From a checkpoint of a small image denoising autoencoder.
Model: encoder arch preact_resnet, encoder norm batchnorm, encoder activation leaky_relu, encoder widths [64, 112, 192, 336], decoder norm groupnorm, decoder activation gelu, decoder widths [32, 64, 64, 64].
Training: ademamix at rate 0.0019, 10700 steps, batches of 128.
Rows from block 7 of the encoder of a small image denoising autoencoder, named by matrix and row number. Rows with one number belong to one channel. Each number is 200 + 20 x the weight over its row's rms, rounded and kept within 0 to 999. All counts start at 0.
After each channel's rows are labels from the 100 images, of 14976, where the channel reaches its highest value: "strongest on" is what is common among them; "place" is the part of the image that holds the peak. Only what is clearly more common there than usual is listed. The data: simulated telescope pictures of galaxies. In brackets: how many of the 100, against the usual share in percent.
# convs0: first 3x3 conv (encoder.blocks.7.convs.0.weight, 192x192x3x3, each kernel summed), inputs 0-191
# convs1: second 3x3 conv (encoder.blocks.7.convs.1.weight, 192x192x3x3, transposed, each kernel summed), outputs 0-191

convs0.37,199,200,181,200,200,200,200,225,14,202,200,210,206,200,200,202,188,206,218,202,199,200,200,179,200,221,200,213,207,155,204,200,182,199,207,187,227,207,200,200,185,207,200,200,181,200,209,200,204,200,202,200,189,201,200,210,200,199,200,202,165,179,200,214,200,200,200,199,200,200,197,257,200,196,200,200,204,187,213,200,200,198,224,178,200,200,205,184,198,200,196,200,200,200,202,225,201,195,200,198,228,200,201,199,200,236,200,180,144,200,210,194,203,199,192,201,188,200,200,200,200,186,190,200,194,146,202,204,200,200,200,197,197,210,200,201,178,204,200,166,175,200,200,210,200,201,190,211,124,199,199,193,200,186,208,272,200,200,165,204,212,200,200,156,199,198,216,200,204,199,200,192,196,200,221,189,200,195,200,197,186,198,200,200,200,201,193,199,200,200,201,200
convs1.37,191,200,200,199,200,200,201,212,191,200,200,198,183,200,227,198,198,222,254,200,217,200,200,194,198,198,200,195,187,188,375,200,200,203,194,196,211,161,196,200,199,198,200,200,199,200,198,151,200,200,202,200,150,199,201,200,200,216,200,200,200,219,200,200,197,202,200,200,200,186,200,211,206,197,178,200,200,208,200,200,200,206,200,200,199,200,201,200,271,200,200,200,200,200,192,200,200,201,200,200,196,200,199,182,228,212,201,192,199,202,200,136,201,200,200,200,202,201,202,200,200,200,203,200,137,200,261,201,200,199,200,201,205,198,187,200,200,200,200,200,200,200,200,211,200,251,192,194,244,200,197,200,200,199,201,200,200,200,175,201,203,200,199,242,200,200,213,200,209,200,193,252,205,200,203,213,200,200,200,200,193,200,202,197,143,200,216,198,200,202,193,201
strongest on: bright star with spikes (99 vs 25.6)
place: middle right (34 vs 11.1)

convs0.88,193,230,178,200,205,207,200,176,181,212,200,271,206,203,185,192,200,178,223,186,193,200,210,206,204,188,200,205,200,199,194,217,194,201,198,108,217,211,200,200,223,208,200,220,207,200,237,201,153,227,200,200,234,211,200,226,200,127,200,198,199,213,200,177,200,200,200,212,197,200,199,157,200,214,198,167,183,191,246,181,199,213,190,197,200,209,208,190,185,200,200,200,204,200,215,214,199,202,214,200,188,210,202,234,181,203,200,207,203,168,193,201,190,200,207,216,218,200,201,202,200,210,177,199,209,159,200,200,200,183,212,203,192,184,200,191,214,179,203,201,231,200,205,197,200,220,208,214,270,217,210,212,200,206,208,224,200,227,215,195,200,200,200,202,199,214,191,209,232,202,193,139,201,200,237,210,202,280,212,199,169,204,200,206,201,200,279,218,200,202,190,200
convs1.88,190,188,249,194,204,186,193,203,206,218,203,243,172,211,167,179,244,188,215,209,179,188,206,197,197,205,175,236,203,199,253,200,160,275,192,235,187,198,195,196,201,202,193,194,196,199,228,196,230,174,206,196,187,199,193,209,158,166,195,204,204,198,189,176,201,191,193,181,207,183,191,185,204,198,199,215,183,225,200,176,198,219,201,207,195,196,198,183,256,192,176,206,190,190,200,210,175,196,198,205,169,204,195,222,244,207,193,151,211,176,202,180,197,194,202,199,188,192,203,194,188,122,195,247,187,216,196,196,204,228,193,204,164,194,191,189,175,199,193,202,199,218,195,206,198,205,189,180,201,171,197,189,192,198,216,170,196,197,194,142,199,197,195,197,191,194,183,195,200,200,201,178,201,219,188,198,195,201,200,200,203,171,204,194,202,235,263,146,194,195,237,205
strongest on: bright star with spikes (67 vs 25.6)
place: top left (55 vs 11.1)

convs0.189,131,203,201,200,197,200,217,187,166,219,172,197,197,200,201,192,197,200,185,222,200,200,201,192,200,201,200,197,168,200,187,200,199,171,202,204,124,201,200,200,196,197,200,200,196,205,192,200,205,200,197,215,178,187,216,218,200,228,200,157,219,200,200,221,187,199,200,183,185,203,198,194,200,179,191,238,208,194,222,179,200,196,158,184,200,200,213,187,148,200,200,200,200,200,202,159,193,176,191,179,208,205,200,195,189,190,200,205,187,195,192,170,206,204,202,192,194,200,200,201,200,199,172,199,244,201,240,185,193,217,200,197,190,202,200,166,204,199,200,199,206,195,191,239,200,241,201,172,202,203,162,201,202,203,170,188,200,202,206,123,267,200,200,178,195,162,213,207,195,200,87,205,203,200,213,190,208,155,221,199,185,212,184,200,201,195,205,214,200,200,209,198
convs1.189,202,214,198,195,196,200,198,216,201,198,206,199,190,200,192,196,200,203,221,190,202,212,199,210,187,202,198,263,250,200,296,205,185,205,196,196,198,201,199,201,199,210,198,200,196,200,174,195,216,200,220,200,170,200,202,187,200,202,202,200,193,210,202,195,200,202,200,200,203,197,199,196,200,209,192,198,200,201,200,199,200,200,202,201,201,200,202,287,201,200,199,200,200,199,208,198,201,211,198,200,191,214,204,210,200,199,200,85,190,207,217,197,203,200,200,200,209,202,199,215,200,188,237,199,199,194,234,200,203,199,200,202,188,198,196,202,204,200,201,200,199,199,200,201,200,201,200,157,196,199,199,200,200,166,205,200,201,200,200,199,201,200,194,202,198,200,237,200,217,200,199,200,200,192,358,206,200,201,200,200,200,199,204,200,200,197,199,196,200,201,234,200
strongest on: bright star with spikes (61 vs 25.6); winding: anticlockwise outward (35 vs 13.4)
place: top centre (45 vs 11.1); centre (38 vs 11.1)

convs0.49,193,200,213,200,122,200,200,191,165,286,197,250,198,200,200,202,202,215,191,238,187,200,197,219,200,190,200,187,169,215,200,200,200,196,186,201,109,202,200,200,200,195,200,200,200,200,229,154,187,200,193,200,205,192,200,210,200,202,200,184,199,193,200,221,200,200,200,199,152,199,200,198,200,200,202,201,237,194,200,204,201,202,201,200,200,200,249,204,201,200,237,200,200,200,222,206,233,197,196,221,237,112,154,222,187,211,200,202,185,235,194,181,199,188,197,193,181,200,194,200,200,200,210,202,211,192,207,171,185,217,203,189,217,202,200,201,243,186,200,200,201,200,200,236,200,149,201,151,196,200,189,200,200,201,203,209,200,198,202,179,204,200,200,167,202,200,188,200,191,200,176,201,210,200,197,200,203,150,198,207,200,193,200,178,200,204,188,250,200,201,203,193
convs1.49,298,199,198,200,200,200,201,224,212,238,200,200,171,200,244,183,205,206,292,198,200,200,201,115,200,198,200,200,224,204,199,199,203,201,216,193,267,147,200,198,197,149,200,200,200,200,199,194,207,200,200,200,189,200,200,165,200,200,199,200,199,202,200,179,199,200,199,198,300,200,200,193,200,209,200,200,198,204,201,202,200,217,200,218,200,200,184,186,228,201,200,200,202,202,160,200,200,200,200,214,197,201,200,203,258,233,203,200,190,211,208,179,200,178,202,202,200,200,200,175,200,199,231,215,201,205,203,200,200,200,200,200,214,190,200,200,200,199,199,200,194,199,200,201,200,217,201,200,230,198,201,200,205,199,248,200,200,200,200,267,200,200,200,197,201,200,224,200,233,201,201,196,197,200,204,233,204,202,200,200,199,199,201,198,200,200,201,186,192,197,200,227
strongest on: bright star with spikes (81 vs 25.6); many stars (64 vs 35)
place: bottom right (65 vs 11.1)

convs0.107,196,201,204,200,200,200,200,194,164,203,200,197,210,200,200,177,219,191,202,199,203,200,174,188,198,199,200,189,191,248,181,199,202,196,285,200,200,211,200,200,199,195,200,200,191,200,198,199,209,200,191,199,185,200,200,156,199,194,200,181,205,234,200,254,200,200,200,174,222,198,199,190,197,209,205,199,199,172,173,193,201,181,194,183,194,198,197,200,189,200,200,200,200,200,73,176,198,225,196,220,207,206,187,198,237,199,200,201,178,202,178,192,200,200,202,199,160,200,200,196,200,212,209,201,209,195,200,200,200,196,197,215,184,202,200,193,204,230,200,182,201,200,199,199,200,201,199,189,182,200,194,200,200,211,193,51,200,197,197,210,193,200,199,238,178,200,189,198,199,198,208,206,200,200,175,197,199,199,159,198,200,201,200,200,199,199,188,206,200,224,207,204
convs1.107,200,200,228,200,232,200,199,199,197,197,193,213,211,201,222,203,108,197,201,202,214,239,201,181,127,204,200,191,206,263,204,200,187,224,260,192,183,209,190,192,183,200,199,200,199,200,211,206,221,199,186,200,197,199,201,169,198,202,208,200,193,188,196,291,201,200,201,200,213,201,198,180,228,221,206,201,192,217,192,192,201,200,202,200,201,201,214,189,190,210,196,200,199,199,232,193,205,189,199,222,200,172,199,211,224,198,200,204,198,201,199,199,204,199,200,198,200,187,207,202,214,197,199,209,196,201,191,200,197,209,199,202,199,228,199,190,220,176,210,190,190,202,154,200,208,199,231,189,232,192,201,197,196,193,200,107,200,201,194,220,177,200,200,220,208,195,180,198,201,200,205,198,192,204,177,212,209,200,202,200,197,200,201,199,182,217,197,198,199,315,196,192
strongest on: many stars (69 vs 35); barred spiral (26 vs 9.1)
place: middle left (42 vs 11.1); top left (29 vs 11.1)

convs0.84,181,175,192,200,189,200,200,264,176,189,202,204,201,200,184,227,188,230,245,185,194,200,193,211,207,235,200,214,225,222,262,199,193,204,202,192,211,202,200,200,203,174,200,200,201,200,203,200,187,203,193,206,201,204,200,232,200,211,200,200,212,204,200,206,209,200,204,200,202,204,212,195,211,200,198,218,223,221,223,202,196,217,200,200,200,199,150,157,198,200,218,200,200,200,213,184,200,201,223,221,171,219,232,209,161,210,200,229,192,193,196,235,193,213,191,227,196,200,207,205,201,211,210,206,161,210,206,198,200,198,204,79,195,201,200,224,194,204,202,204,208,200,215,199,202,191,218,203,316,197,226,200,200,209,201,208,200,211,200,265,200,200,201,218,208,237,202,214,203,197,211,203,198,200,226,173,200,186,200,203,195,207,200,209,191,217,199,216,200,203,189,201
convs1.84,171,213,199,198,201,199,199,189,207,197,200,202,200,201,202,160,217,209,183,220,202,199,218,198,200,203,200,209,191,199,279,200,201,206,204,219,213,200,200,199,202,183,199,201,206,201,199,195,224,199,210,199,176,192,204,274,172,195,197,197,199,191,198,199,249,198,203,194,205,194,200,198,224,202,187,192,204,143,198,201,192,201,172,191,199,200,222,201,200,200,195,200,198,199,198,175,191,198,199,180,206,171,204,203,210,180,198,193,238,200,191,262,119,200,240,197,201,198,229,202,198,199,200,210,182,206,183,200,201,202,186,201,217,200,199,206,202,202,198,222,202,206,200,206,199,194,199,169,90,194,156,199,199,200,201,193,200,200,202,143,197,198,200,211,199,194,229,197,200,197,204,200,201,200,103,195,198,198,193,198,207,199,218,199,210,201,184,172,198,200,211,198
strongest on: bright star with spikes (91 vs 25.6); many stars (67 vs 35)
place: bottom centre (36 vs 11.1); bottom right (35 vs 11.1)

convs0.146,225,199,201,200,209,200,200,198,201,225,200,203,197,200,192,199,181,202,188,204,201,200,194,203,200,200,200,122,202,199,200,200,208,200,196,292,201,204,200,200,200,179,200,200,199,200,170,200,196,200,189,200,190,200,200,201,200,211,200,199,143,194,200,205,200,200,200,200,212,200,206,190,199,201,200,165,176,193,200,157,200,201,201,200,200,200,237,199,200,200,200,200,200,200,200,208,196,202,200,200,245,185,199,198,199,207,200,210,179,207,201,196,199,199,200,193,202,200,200,200,200,206,224,192,226,2,203,200,200,225,200,200,204,230,200,191,202,197,200,200,187,200,200,204,200,201,200,195,199,201,204,200,200,195,199,197,200,199,202,181,195,200,200,196,159,200,193,199,197,200,195,191,200,199,198,203,200,201,199,200,189,194,200,200,200,182,211,166,200,200,213,200
convs1.146,213,200,201,200,200,200,200,203,173,210,200,197,181,200,204,199,210,200,223,177,193,201,201,198,182,165,198,206,201,224,202,200,186,200,197,156,214,211,200,198,200,144,200,193,182,200,199,200,198,200,199,200,198,200,199,194,200,214,199,200,217,206,195,210,202,202,199,187,200,201,198,310,200,202,200,199,202,201,200,200,200,177,200,200,200,200,221,188,201,202,200,200,201,199,197,200,200,199,199,201,195,196,142,157,200,199,205,198,200,223,217,189,200,200,200,200,171,200,200,200,198,239,194,112,153,134,200,200,201,206,200,200,201,240,197,198,270,200,218,199,198,200,198,200,200,200,200,199,206,200,216,199,200,210,207,184,184,196,200,217,200,200,200,202,200,200,199,200,200,200,200,336,213,209,200,214,200,200,200,200,207,182,201,200,200,203,202,182,197,232,214,200
strongest on: many stars (86 vs 35); tilted (39 vs 18.3); winding: anticlockwise outward (36 vs 13.4)
place: middle left (31 vs 11.1); centre (28 vs 11.1)

convs0.129,188,200,211,200,200,200,200,261,204,206,200,200,196,198,200,206,208,203,243,199,201,200,191,196,192,199,200,200,202,198,213,200,202,240,196,195,194,200,200,200,199,202,200,200,197,200,200,198,196,200,206,199,221,194,200,202,200,154,200,204,200,224,200,206,201,200,200,200,180,200,199,193,205,187,188,193,203,188,202,187,195,101,229,200,185,194,199,214,196,200,200,200,200,200,197,201,185,181,198,190,228,200,201,189,203,200,200,207,195,200,271,329,225,196,196,204,197,200,208,155,200,183,200,204,201,200,185,200,200,201,192,192,198,197,200,200,200,200,200,184,201,200,188,195,200,202,187,200,200,195,201,200,200,200,200,195,200,202,235,206,222,200,199,145,200,191,194,202,89,202,200,200,198,201,201,274,199,182,181,182,185,190,201,197,199,204,190,164,200,189,207,188
convs1.129,277,200,179,208,196,200,200,200,153,170,199,191,200,208,211,198,200,192,200,197,200,198,271,204,201,200,225,199,187,200,198,200,210,200,224,201,202,199,199,201,200,199,201,201,198,198,198,201,200,201,199,204,200,113,196,200,200,230,200,182,199,188,201,126,199,200,201,199,218,201,206,192,203,208,236,188,195,219,198,219,258,230,202,107,206,200,194,187,215,200,200,196,201,201,199,179,200,249,200,248,185,197,198,200,175,199,201,186,198,201,192,199,201,222,149,200,231,200,198,210,200,200,191,199,151,199,201,200,200,202,225,179,219,201,201,201,198,202,200,200,200,199,202,200,200,205,203,196,200,256,145,201,219,199,189,205,202,203,200,201,200,200,212,213,202,209,200,200,277,212,179,202,202,195,202,200,200,234,211,225,200,201,199,201,201,200,205,203,201,200,200,205
strongest on: bright star with spikes (71 vs 25.6); flattened elliptical (49 vs 9); round elliptical (30 vs 8.9)
place: centre (69 vs 11.1)